A small sound classifier, trained from scratch.
Model: arch ecapa_tdnn, activation silu.
Training: normuon at rate 0.012, 9000 steps, batches of 128, held-out accuracy 98%.
Data: trained on synthesised sound scenes: up to three everyday sounds over a background, 26041 training examples, 44.2 epochs.
Rows from block 5 of a small sound classifier, named by matrix and row number. Each number is 128 + 32 x the weight over its row's rms, rounded and kept within 0 to 255. All counts start at 0. Numbers have three digits each.
After each channel's rows are labels from the 100 clips, of 14976, where the channel reaches its highest value: "lies over" is the class under the peak. Only what is clearly more common there than usual is listed. The data: synthesised sound scenes: up to three everyday sounds over a background. In brackets: how many of the 100, against the usual share in percent.
# c30: last pointwise conv (model.blocks.5.c3.0.weight, 256x256x1, standardized in use), inputs 128-255

c30.186:128128128116128128128128128128075169125128128128128128128128128128110128132110093125128205128128128082128088188128128123106162150093128128206128128128128136128128146128088128128113128128128128128131128161083143083128031128118113128117137128110128205056128095128078113009106213128197138128128128200041249083116162241113128128000160128128169128094144128128128158128127143123138128128255
lies over: ball bouncing (75 vs 1)

c30.60:100128097128177068128128158128067143140128128128067128128055105128110128128128192128101128128128154165128180128128128135128128083128128128128128125128126097128146128128128164102128128128042128128096211092022128179224128128071182173128128228128239128205089128128092070110128174128102033128128050128043169088128128139128078085162157182216128153156052128114175198142140145211128128157144
lies over: whistle (94 vs 1.1)

c30.211:136048128094177151186137128128083128128097128128128095118128245128130181155157146128104105128175127128128156123167166128128069062094072128152128128128070111128037128246128128128128176128168048110161078128105128083143128102133145072080062128128128203128106128128128091063135138128093128128188230128070184128137128167211187123115128187128083128128056137097128164091232135175192128209118
lies over: howling (53 vs 2.1); laser zap (41 vs 0.9)

c30.207:128128128121109128106128156128127128128146107128112065128128128225134128103158128128128122128102128086154135010128128128128154080128126128098138128125079104110128096170128128128128128179087166128128236128128128072144155128128128217128128164041213128255061166066128128128128128128157127128128128128128128128128255128128169128128053128128091128128137192046128204128128184128168128128128
lies over: water drop (37 vs 0.4)

c30.252:103128128128158087174128128131128114096128083128128128128130128100128128105059128188115128128128128146128126128095128098100128128128128128042128039037047128082191128048128128128159128091128075045245137128045125126128130128128031119204120006147128140187128171166033128103128128136240128175128128090128128160168189128150096147128128128166039144128135135128191184128097128040128092128128
lies over: footsteps (71 vs 0.7)

c30.125:174104142128128133128128087153183128143128128128069125076100128128094122111139128128097128139082109128084161122091149078190128178046062094128079184128081148128128158128113128152128171051202128076128128128142095201225125128128221073128128128128128099128180177090128128146217128164185128179153128128115128128176128089024128127117128128075133137120162133128128128128131128125128156128128
lies over: explosion (65 vs 1.7)

c30.116:128128128128177122122128011128128128182096084101128128081161153182128127108128128128128102117101073074173128124070128141103128128147128128196134128128113080128109092128166128128128095128091154140128128106159161128059088128107145087128172090128149143101078128147226117092100107127128121216067159159128128117147128123162128117134128128128128128128105128128128148121054128128140128128172
lies over: laser zap (92 vs 0.9)

c30.13:128128095128128128128128128128123128128128128128059082128103128120131134128128152164104128155128162128128093128091048106213089128120128096128126158128128128098119166128128143128137186140128128129159128128160128128147128121211128179162150218167123128151128108128078087181128026055128173128152176141128141134112156189069128128128186128114163128090033185128128128128156188099047110182130
lies over: whoosh (100 vs 1.3)

c30.180:128128128128128128128128163167128128172128128209122128128128069128185128128128085128118130078128145128153128183186128128149102128128170128178152157112109113117132248128128162128104126128060097128050104141128128128175123128128128136100135128128128128137181118079128107161088102126055162144115145128128083129128157128158128202128122128146128052128128060128128128128071153241128161142128
lies over: mooing (59 vs 1.7)

c30.241:128128128128136128115128128199128128128109119186150175138128128103148128078128156128127128128148128068128128128128073085215128142129128128128160071128087117094238188128128128219128142128166080133128128216140128128128145071128128169082128138105128128141142070128128128046128128233076126149094167114034128128166128091182128128245128169146128171128098039128192154128160128176140122084112
lies over: snoring (46 vs 1.6)

c30.97:037128128154175128167128114128128128079177090128128060112128165128051128084123091128128165095128210097132128107128242113157139100133128126145102128109128146128128142128105107128113100128081180148128128128077197111003128132128103128123128128202128116146128146055081128255128035128128199128128180163128214128079152193165209128025197156128107086095214234128128128158128144164128159128164
lies over: meowing (92 vs 1.4)

c30.130:069128125140146080128128128128128086161128128128128128128128137128128128128101128128128160069228119128163130050065189128128110128089128128176128182176225128126068091128255199128128115140146132113123128128150128128105128128145121110128128198106126108178128128038128128255058070128128128163120128128182128112128196128157128128086118165128241128225128183128128128128128148127108203205128
lies over: whoosh (98 vs 1.3)

c30.78:128128128197153128127128183128133185152102093186128128152098128128128128128212128120128128081112128104128128000110144092128048128128128128128092128128174128128128158159128128104111113249119094101128128128153128128128083128124023128135112203128128128181162128128093019080105133200128135114128128214088128128135128085128128128128172128128151095128120098101128088128066128129128202022211
lies over: meowing (89 vs 1.4)

c30.45:128128128128095097128209128128157128128176128128089207128098128147142128128128140122128156122076104128128157131103079128128082128085128128128128144103084103140128128104128176128128128128128052128065127107060044084071128128128128066128051170128101220172147058128108122205128128128128119128128129128128128069128227174128147142082128128128080104128128077098163178205125128070124255045225
lies over: whistle (100 vs 1.1)

c30.110:126154052128128128128160165139145139128128072087128143128194096157128128108141162072153128171128128128126161146128128128128176128128098128128128128128099128128074128241128128117128128128128128147032128079135132128228139128128128144128160128064234128128128160171128128148167128184128128128128166254090104128128128021128151121225114116002089076104128141128168128146128195212128128015206
lies over: water drop (99 vs 0.4)

c30.242:096128157123094100128140128145128128128100128128128135095184181128128115123128048128077128197089080128128128128114192167152128138128128098128105128191208128151128128167144090141128217127109128128128103128128061202128123049128205098128128172138107135094128128128054091128128128128128128094144106128136215114128075128128107128077128128149071107139160128128199128128128171236161128128128
lies over: car passing (93 vs 1.7)

c30.99:065128128128179098128178071128089146126130153128110128133099128160132073128125128012080157128128128112114128117123122106128128128128105128131128128117187128128046128128128128170083128128153160152065128122128064067128150191112128251156211040189255188128128181168050128141103164183128128128128077172057232122128128152128095052087089081187128128082154128121133128118087137128201084128069
lies over: car passing (66 vs 1.7); fly buzzing (26 vs 2.2)

c30.140:128128084186128128128128109128128128071128061077128158124097220098128128074128128189128177128128130082128128087128128171082128128128151148128128128127128128161117097128143128130128114128112121174006067054128128147128128128128075218093128222128128128128093105128178063244128000128196147054128098128128128031166101128128147128063163099128231123101065128060128128128193128128128128128157
lies over: door slam (100 vs 0.3)

c30.238:147128128128162116128128128128100128128192094128135141128143128128128128110105128113128144128224142119189147128120133115159128128084128121144158128091128128128163148119107091128128102128128091069255139108128110128037128095128077053148168128128058122166137112214021084128155128027114223215128128128128188127128128078128175241128128110000081128128128128128128128215167144152128144194128
lies over: siren (98 vs 2.5)

c30.151:128128105128128128156144128134096128077130128130023125128140128132138128146200069128128142128128128120128128128106161128128130106108157129155081184137210075128128128128140196090129128170128128155105138128188128061081128128160128039105097246226089128131094128113184027128128109128102128128139128128128120106192241187128129128128126128128168183128128128092128006128112086128109128128233
lies over: door slam (100 vs 0.3)

c30.80:128173095128146128129128128128128128145138079098128087128063128225180070128128128068139078095070113128128128173097128214128128255128080128075128128198148131120140128115223128133185138128128128128125118128128128128128102128046128128138098071228118128128072082063136128115128088118119106149125126160128128128096100137128128112148232128149128158194127128128143122128128114140173128128128
lies over: coin spinning (36 vs 1.7)

c30.105:128128128067128120128153080155128038128109128128128195128128087157128205074176128128173107128130184128189128128128128128192128148128128128093128128128099128104128128128128128205128128128140121114166063128128114128128128110134078191128128128128131179111128110176128128237124128072164192149128128188128154122108199204128128193119216128005128103112068137128173128210128128128131000138128
lies over: phone ringing (64 vs 1.6)

c30.111:128128043128214128162128077110111128128128128214128128128138117178104128101181128128178128111128140149192174128117061128128128143128157173160128128128076152128128128139128085189128128128128128138128128128053128128169128116128128128128215010074128128146128069128253128236120128189128128128128128075034128128200205000128085200128103128234139128093112128086128197101128151128103116176184
lies over: thunder (61 vs 1.9); laser zap (35 vs 0.9)

c30.136:152128128128113071211174150128027129107128191128128094142128134189128151084128094128128047081129128128128116128128039128128128156128128121164087128128130128121128128185054128146082128201106040128218135103128189128166128128151065185147185128137128128150160176128163114171128125093054122128128128236064128086174176117128138130201058128166128109084128128100142128128171132191068136131081
lies over: thunder (100 vs 1.9)

c30.21:128132128077150084128148162139128128170128163128122105072128043142128140156125133104128128045128129113121128128128052128128128085077068128183128084128153033164128088128128128099128092128138128127128128128143119047223128107148055128128141128128126096189128128128189128128128185128128125128144206198158131124128128105128096063218058128128128200095042120161167128148138128101184128120113
lies over: barking (99 vs 0.6)

c30.212:189067090128128128146128176128128251068128128165128163154121044128128202128128128117128128169128128183066122075155109128109227158128128122170128136128092110128108128128128128128028128189157128128181158128128138183128128230163102128128161128128128234128128128107255143086128128128128153104137128128197072094128131128128063106128000073221128128148079128126128128128128148191103128128128
lies over: church bell (76 vs 2.1)

c30.88:128128128043043107128128128038128115091128098128162128128128163069128144151128154116142090085048128128166119128128164128098128128233128128128128128128128117088128128128128123128128188102128128067128062076189077101128095208128163128100128128168128141128128085128128148145128128092128128216101128128128128164128128128128176128146134074128128149128110131128097128128221109128121103206062
lies over: whoosh (60 vs 1.3)

c30.179:128128128155123187122128098128128184077128096150165132128128116128128183054128138156113163148123138128128128128200204128128148109166128128094148241148128128098100128023148103125128128168128147128083203171045025076128128128128128159128169169128170127128077128108128158128128087115128113128128189229128088128128128060128112128128128184173136128101128128095128128153128112103100202128156
lies over: footsteps (75 vs 0.7)

c30.36:117111128128128096197221103128128128128128128128102128128128174065128202128115082128128162097128128128188128128083106128128128128152128124100128128000128163108137115082128134128128228128230065128182091069114112094199128128101144125128128107128128236128129147128128112148179083087238035184110061128128128128164254128128122128125042101220071128175103128075128047168108165128203194189128
lies over: ball bouncing (85 vs 1)

c30.172:128088128078165128145128212128128128128233159128112128128128125107128128068128128128128151094128128128135095128142128048061128086128128128160148128128118143128128128128128128128128128128128182128068110150107128128031118100120065128128128171128186170128128128128128182195131131130125071128128128061185206128116187128107091128119255128063227143128245076128128130128241086128104226103159
lies over: meowing (99 vs 1.4)

c30.26:128170128128128128128128075120065124128128119128128073128188148128154133128155128128092152128128128034128128130128141108145071128095097164128128128106128046105128128128128102128049128128128128128128128128128128177128128128128177107103208163128128140087115118128128119181117101128142128097164128113110128097128158164141084150129128108128208112128155185127128128128128128121101171128152
lies over: door slam (43 vs 0.3)

c30.101:123128058128132128128128247110128128128137054128104128128193128128128128157053165094128131128128078077114181128101081128128063168116128128179128128128168099064128128054128128128117151068128128128128180114068128128098128151061073162085128161095145078153099128128128128128128128171128014128128148091128128128128128107128147122128141111128128177183074128089160245128142128128053128128128
lies over: whistle (90 vs 1.1)

c30.18:128128128137128133179128094128128128128114128087203080128132139128128127112135110195128128035128128112162116155124128128084159128128128112186112128128128128167128100128169083228111149128128128128061128147146128128173070101128089255128128128149128128255048181075000126142156128128184099128128128130074128128216166112128087113210149084190137062128186128128128050106127128090080128203115
lies over: thunder (92 vs 1.9)

c30.253:082128167128128064128128128128130199192128128128148050128194128128128128155163128128125128088128142128128135128107128094128085128128090128089128171115128128100057135128128128127128128170128089128128128149035122128085124128122153000128230128128128128128128097073128047225128128128128128128178128165128255152129121016153098123128118128128128085128128128078128128124091152128141216128195
lies over: car passing (51 vs 1.7); meowing (47 vs 1.4)

c30.224:128094143128128128128128155114128148128128128128128180081069124128062128088083128128211245139050128188091128224165128122128128128148162128209128128110128128105128124128128128242160172192128128158128193160119128128128127128128156059070128168138128128128123128061128160161147194128134128128128192092128128128128128090128115128128128128097128128128205128128128128128128128145039128128099
lies over: crying baby (84 vs 1.9)

c30.162:128122128128128147193155128175083200100128008128185082128168147094128102128105191090113128128128128128104107105128206178190037128128128163128193128128095128127057128128068112128128101066201128148048149128138128128108214073039092014132128182128182128128128128128213134162108023193128097121166128128128128128196128128114164128143093128136128145090128099128128128162128115219169109031128
lies over: door slam (86 vs 0.3)

c30.17:128128128137114179158128166128072128128161090128168071135081130117128127128095128103128034128135112054126133128203128128128131046128128128202128050208128128200034135128128149128128092154095128133128128128099128154120187195128128158128128174128057131223128071128050136070128140128128128128071220114126136128128128128128128153151105128128128128076079195128140128131128115128128206196128
lies over: siren (100 vs 2.5)

c30.249:128128054128130062128128128128128125128158171096122128115113128128128128128128062128128096128121128128100091194128128128144219087167128128128128178128064128128128124106128129128093215128110128128072213179128141158128107115128128104073128139199080128125167125104109125128103128135128128128128107128221128202158128128181045128193128049128128081213112128095196099128137051098128162128114
lies over: coughing (100 vs 0.8)

c30.191:128146128128092128128128123036128130119139064030128128128128128161138156184128183128128118168128128128066196128202147128112138107128128115230094151128131128088128148128128128128128128128173128120128072128140062128128128128086129128109114178089128093128172128097205084128128116255098080066128128145141128169160019128173248083128184128119150059201128128173128128128082173194214180128128
lies over: whistle (62 vs 1.1); creak (37 vs 1.7)

c30.27:128049114208150157128128000128128128128153128114085099128179128115128128128128069128089223128128182103128112143052186102128128135104160128128064181056194128128131128128128080128104121122128128088041179128110105128128128092128128106128128170128163128109084147070128152176128128079174128129140219127130128098128180121094128089074167053128210128128128097065128128128126164128196179046193
lies over: meowing (100 vs 1.4)

c30.31:164128128128152128128128129176185128122128100128128136066128060128128113128128161084074081183128106128128185063053128128128112128128133128068156128128128128128128128128154159092073147128141128087128185126128128128128128128128122070128059211084128128233128072167128060128128061212128128128165128095128156128136255080086116167128128128064160080128128143128128230148128080128135190094166
lies over: whistle (100 vs 1.1)

c30.77:081075084128070128128128102128163128128128101128128128128128169204082128128128122151128128128150128128128128081128168128176128086128109128060101150128125149128128128128128128128128129183128128068128128141128084142128191026128104128158123078173248128142155128128043102128139039139128098128078128128128128086128128000128215067231075128120071128166077128128128154146167184178205128128128
lies over: footsteps (72 vs 0.7)

c30.236:196128128113176075128128191128076128101128128164128223127087127128128159150144128091077164128030128128167128168128128153128128139076071128143051106131132063169107114195065176089137102145112128128124137087128128116128128128165167128128151120128128128128108128128142128128128128078128105128165128113061144128128128128128120128128083128128112141126173128128128128178128128146125182128128
lies over: fly buzzing (47 vs 2.2)

c30.102:134129128149128128199161128128247183181054128128146128109106073172182141144176118128146125167128110128107096128128128117120128080101064128155128106131128167128128119099128128149128190128128091128080128128128128093227128042128128187184203128128169153015063109128034128128138101128128128179128223204087169100096203128135128115177128128128112128139128162128128128128105237128128128128128
lies over: water drop (99 vs 0.4)

c30.198:125144178142158128089140128119072119096128128128221084192121113234103130204128113128038128128128128128111128159128128128108128127150128128202128105168046130128195191128083123158128128104128159079157098128128169007077128128152128185122128082128128165128187128150128181047128128128044070128115255128096128128234101103128128128128128128128079128116128128128128206133123119174128076128128
lies over: howling (69 vs 2.1)

c30.215:124128158102128128128166111128128128156128137115099181128046139128175128173091113135100128218128149128094128115128113128128038166128053085068056195128195109108181128141128128128119165060185111128105093163128128128128107128175128128088128129128129115120128110165045128145128128056171128180128138151128182128096185128128128128128119128112128128077102062160128133169086128112128090214217
lies over: spray hiss (88 vs 1.3)

c30.82:128128128128128128107140151000128173061128128128162128128116093128166145096125147128128128134128147125088203128128071153131128114109139113131171255128128128128141156122128128128069090148157128151097128194128128188075128153128128128132128148102128128126128128128128201128128128174096089128057148128255158128200128128112128128128118145184002057128128128117148128128203207066208214128128
lies over: whistle (59 vs 1.1); laughter (34 vs 1.3)

c30.52:091128188090128128145128128128128119150068091121166133128128128152145000091184157140128135128128128141128128178128128155173128158128028081128119128115131103128128128152150128128099138085128132065178141128135128152128125128159128223128096128170128128128108125160133128128112070210121105065128068213128128128175128128128085110093128164128066128128128010128123128128070128177078208125128
lies over: coin spinning (56 vs 1.7); beeping (27 vs 0.9)

c30.43:128105128095127035128128125119099128143129119128128141128128128128128110128128128020128128044128128128082148128128152128128128078128102118069062208128128128128050178099128137128128093128128089128128128128132056050128128183129097128128128128162198124026128128128134121220085128107128128128128216128128128128128128086075255069213128128067128157164128128128128176128079128128067244193166
lies over: meowing (46 vs 1.4); doorbell (40 vs 1.7)

c30.50:115113201128127128128128128128158142109128128128128128128183205071128188104094076128128138089107123084097139128072161128128142128103128128121128188128128128128128132128092128128039170077128078105065224215128110087128128159123098139128128128128128147060128170128128087097115128107105065094128219186128128128128142118095128128135165091112130127099062128079075083118094106128139177128147
lies over: meowing (58 vs 1.4)

c30.63:147088128128143128128140122061126128128137112128128222128052172109112162128128090050128128128106128128128068154128121128128044128095128175128128164104085128165098128123128128170116102128094128240128163128128140128106194121124063128099128098128128128128128128171128128128128255116101128128173235070110108128000191150087146125073187128103128221168128079184143128149110128140162128128152
lies over: phone ringing (53 vs 1.6); creak (36 vs 1.7)

c30.173:095111128128196087128151128150128128121072128128075128128187191128142063187128066128128123184113128128128067185128128069176179119141102128128128071128173128088141056128128163128118128128128222078130116128128128157013082046128128067142125186128126128083166128128128117069128128128239128007134128128065128128152128196114063128128128128128100128128128196128087128128128084179128074128157
lies over: glass breaking (49 vs 0.9); ball bouncing (40 vs 1)

c30.158:128128128070128128136128128128130128092128051128128187141138128128128112128128128128128128156089128128128112128128136128155128148128089128056128128128071077128128148128027145182122128128128076194106128134114162141128128123128128179128188044128162229050255115117128054159075078128117247152128066128085141128187094149066128210058137165149097192093105027128128099183164128128128128128128
lies over: drum roll (82 vs 1.7)

c30.197:128128128128164128192128124128128098128128154056128128128095128128178128094128098128128139091128128036200128081142091128134128128128097203169062143128128089128160128139128088189066150123128125128128128034128142128128085202112128128095128231128148095131079037128195128128075128128128128150145097141201040045158167168128128206135128098128190111128128164128128128128056128232128053213225
lies over: thunder (100 vs 1.9)

c30.61:175052128128128144099128128128128128121128139128128006128128128187156087128181015055128128043187051128150129128255128128158198161079129128187133126139128092128128128128128128128170128128124126148044128128208128105111128115128128128128124128059097094128140148128128128041128181222111169128128214128080128151158080128128128128172128127126128182135094106087128128128128080212128128128091
lies over: bird chirping (52 vs 0.8)

c30.247:128140017128128128128218128128120107128128145133102151087111205099128128128192082128128128116128128128116128128059172128128128128128128128064128032055072128094138128123157090128128128167128114105221110050128154076027141157128043073163226131152128128128070210198183146067081166075128091156185231128128102128112148141188092128134128182092169128128039136128136198191102160128128083128128
lies over: laser zap (83 vs 0.9)

c30.124:095128128128113128128128183128128128128186128128178068128128128128091158128213065146128128201141148055128128126128128128075189155128128128128128128128128128139065089118128128128128128128072019128080151128128128128180128203043088044128104128098128178007162128142128043159128092128128183128128127141128112128128128156115130246164128128045128059073128128128122057178157088128118136128213
lies over: church bell (81 vs 2.1)

c30.69:128128128191104128128106128128126128093096128128175186128128128139128128128128175073128149210128108128157128128128128128128128128129128128128128093128136059128128101128128150128128128080039121128128173128206075101128128066209119062128128128075128137094155096175128128086128238039255128128128083111193128089235255128088128139128128128128128128087128081128128226112128128146128074128150
lies over: spray hiss (43 vs 1.3); water drop (40 vs 0.4)

c30.155:128128128128116078172128128136118128097128128128128128099140128066108128110101163128128128179128128128181128149128128128092128128139107114128127080094128128128128090161104064105151150128128128072111073104172128110186217128128148000128147096061128128128198128128128127189128160053162037127182128096128128130121167128071058098219128128128128128127176128128137032146114150140128128100226
lies over: water drop (92 vs 0.4)

c30.134:128153128128128128128128144120135158235128128128128128128164128128128111143128128128100045065128128248128140128128205128128159116128096096128083115122135213128098128129077128167128128128121126128111135057128147127128128128128128098163144085128172168128128128114160097121105083128128128128128128128128128128211128120128125128165153128128197128167128090128128128133128128128128128054128
lies over: hammering (73 vs 0.8)

c30.64:055130151078065140141128128190128128188128099128102090128056128128128146128175118146038128128128128149051128154132093060128128237128128106128128119128128128128128128128128052128128128129168128128080128081244128191093128128128120160128083137155128099139128128086089237214060053128056128128128149076206136124045137191128128082128129146128157139128118128142163116166133226059083128180128
lies over: coin spinning (39 vs 1.7); phone ringing (27 vs 1.6)

c30.161:179128138069222175128128126082128047110128128128128128128128128128101128199128094128125096160147128128128128128128128128128128116128115128128197139193128128089092128183128128128128105147000142128163128112205134125128178151128128138128128120128124082128081113182128128150131154128128128153123142128150150128087214128128071108107140141105128218128128107104128128128093151128128151128128
lies over: barking (59 vs 0.6)

c30.178:118128128128128128157128081140128217023109128151194172128128128128128128128128208128128128128022167154086104128136082128185128128128116128128128128128120128085128187074147132128126128174075128111132128128027182104128128128162128128154128155128128220115128128087147131005197113177110095128128188122042128143106128095128128084128130206158017128115100142164128208100114114128128128128128
lies over: snoring (78 vs 1.6)

c30.106:154115129128128128128128098128099109131128128128129128161128128128128128128128128128097128128128128128089128128128128128128128234171128128135128128098115117128106128128128128127128173179128059128154145128172140128128128255114128128255229128128237128210192240168069096074128166207111045128128076128128128120110128101128128128202128077148162128121128250061128128128128197120128216128128
lies over: knocking (44 vs 0.6)

c30.188:128042128004128128128126128128128128128128160128136128044128128129100049128143191128080048113126128128084212123178128128128128109128124174210114157184128128128129128075128128128128128070128128006150083107130075170128198128128112213128056059128128128128104145174212128092128056202128166128148128128128128142136128128179147187128100143128155128074128176128128128128096088218130170128128
lies over: church bell (53 vs 2.1)

c30.39:171128128077038128117128210120150128121128128124137128170128180128100128107128158179128128223066203128128128107128128128095214200128128114128146101140051148128099128128128099037099128130144128132128132128128128174163128145128128128145128111128128128128128169063114145137128086128255128122128128205139128055189165157128128128147146128053128027128128128144128128128141128128072128100255
lies over: church bell (58 vs 2.1)

c30.137:128128128128167128128148128188175078096168181164128155128128128126128119128128152145181112128154128128128128201102128129128166128128152128128128128128128099128128128128111030128128150142128088128059112184073072135158128128153070213105113128128128128193128128065081128197128110236128128107128128181128156128078128126128254068051162128048128096128253128113167113105128128128139128024162
lies over: hammering (32 vs 0.8)

c30.148:139169142128161093128101128126128011114128128095180177151128128074128128195128128165128128134128154163128128244112127128172128154128128172162078040025128128101165163128147163128074128099167145078183166128128184168105148128128131147128091116128200128172184128128057149128068189194128105182089110128128092234197087128128167128175128134120097128215138128128255080118128128126128141128210
lies over: coughing (66 vs 0.8); knocking (25 vs 0.6)

c30.72:128118128128138128128128128128128086148115128151140094128128128040128121128098109128173128128128133179128128183095084128128128075128109128128105128128164064170128097177128128128207128147128128090128053128128128128128161128128126178122128090128046128195128128128087128107155086128128173128128128128072152128128128202128176086062128128197067110128048128185128128134138128110111128128121
lies over: ball bouncing (47 vs 1); barking (35 vs 0.6)

c30.126:127125088065128128199128128128128128110163103117214128183168212146160128128168128128164100128136105154126214128128128128100128065107137128138128144093114128242163185247159086118069188128159128173128102177135112128113128172148128148128130129128158128128128093140096128128086135128128108128128117152128128146127128128117136128128128127107072128128128128128128135150128133128105128128128
lies over: door slam (64 vs 0.3)

c30.195:151128128128128128109140051199128226032128168128072128128110128128128128093128065115128169131170116186128128161128128128136128155128115119128128128103128127095161128128103149128128096128128201172128146128085128128144128128103044128133200128152128189094128128128101128128128128128085117106106128128128128133135150171072079021119223128072129251095205128095128132099067128128160160128128
lies over: fly buzzing (35 vs 2.2); barking (28 vs 0.6)

c30.228:128046102110084090097140128128128129156166151075191128142128128128128128128112128176128129128128128128128128128074128128086128082128128128128128113092128195224100145128128128128053128151087128128128156091128128087070142114078139201128081232162172135190154199111128128128203000128128128128147241128128128128128133128182159147097128240146168083189166128128128211128175128128046128128134
lies over: howling (93 vs 2.1)

c30.51:128128092162196160240091128128100116153130128108187128128128128128128128128128168128184128128128128215164150055070128128106177128147128136177112128128094053111128076128192128128071128128128128111128160191128128163128128184128128216134128149128138128202072113128023128128058164117128060128128128046133151186128207177080074128133128128212094128071128128120096155147190128128101128154091
lies over: thunder (42 vs 1.9); whoosh (36 vs 1.3)

c30.12:128068128128128128128128128088110141126128135109128053128128128147128159153128151128128025072084128125178128128091128128128128080107128128144110128128076117128077128103128128190100128128150165145128128128128075131128062185128160128215094103213215128084197160132157119212154113128174128128117128119128162145178180128128150128128059128128128047200141187110197101128128128128128128128000
lies over: explosion (85 vs 1.7)

c30.169:159116128128128128088128155173118102128070128135142128086161133128136133144128114128181129198128128153186128183188128105128128150128128128128069128126255131083173128084128131128154197109117170156203128128128128046101128118128130108128128128128140109124128054128086063128128124128198172128127079128125128128128128218128156054064140128144128136128178026128135080155118041128127128128128
lies over: ball bouncing (97 vs 1)

c30.84:084093128128128088128128053093128087128128097128128152128249148128128210069095165158128136128128128128165128061164128045128128128128151065171170128116083128125128128128201140215128128192128128128128133198187128183128128128109135128103099128128128128163098180128129073136216109128108120128063128128128103148128152114128089128128045128130084121157122184152089128151128128101115181128060
lies over: thunder (84 vs 1.9)

c30.55:090114087128128109177128134128092128110142165100128128144128118128128076128068089149040128176128128162185111123128128089038223128176128128128140098128172128128128117064128128128153128128128084128128128128055128153174128128128128128111128141128128149247128128128128128210175158128187150034128223128106090121161128156091128106128072118239128154084128128148162132164128097128128120106066
lies over: barking (49 vs 0.6); footsteps (47 vs 0.7)

c30.214:128128128121128111128128128116128098190117072160128128172128128128128128128128125171088128128085190066138128098106114149098128128068125126128128128059128122118073167171130128190128204202219064113128054163136089213116041128128128128174157128128035128128089128117075122145154128084128095128128128128128128102128111150112128128128137082113129234188128199124128169110158128136128144183128
lies over: glass breaking (41 vs 0.9)

c30.107:078128069128137124128128171200124128104128072128128186084064112128150195128083128172108146153128128234110177128062128128148079128128128128128128128128111107095139144128176128128070158166099128128128102117129128108085128073128089128128101201128098113129098115128171128188179056178128128128236096128128128065128128073128128000182134128119128066128108136125119128128149128128184198128124
lies over: whistle (100 vs 1.1)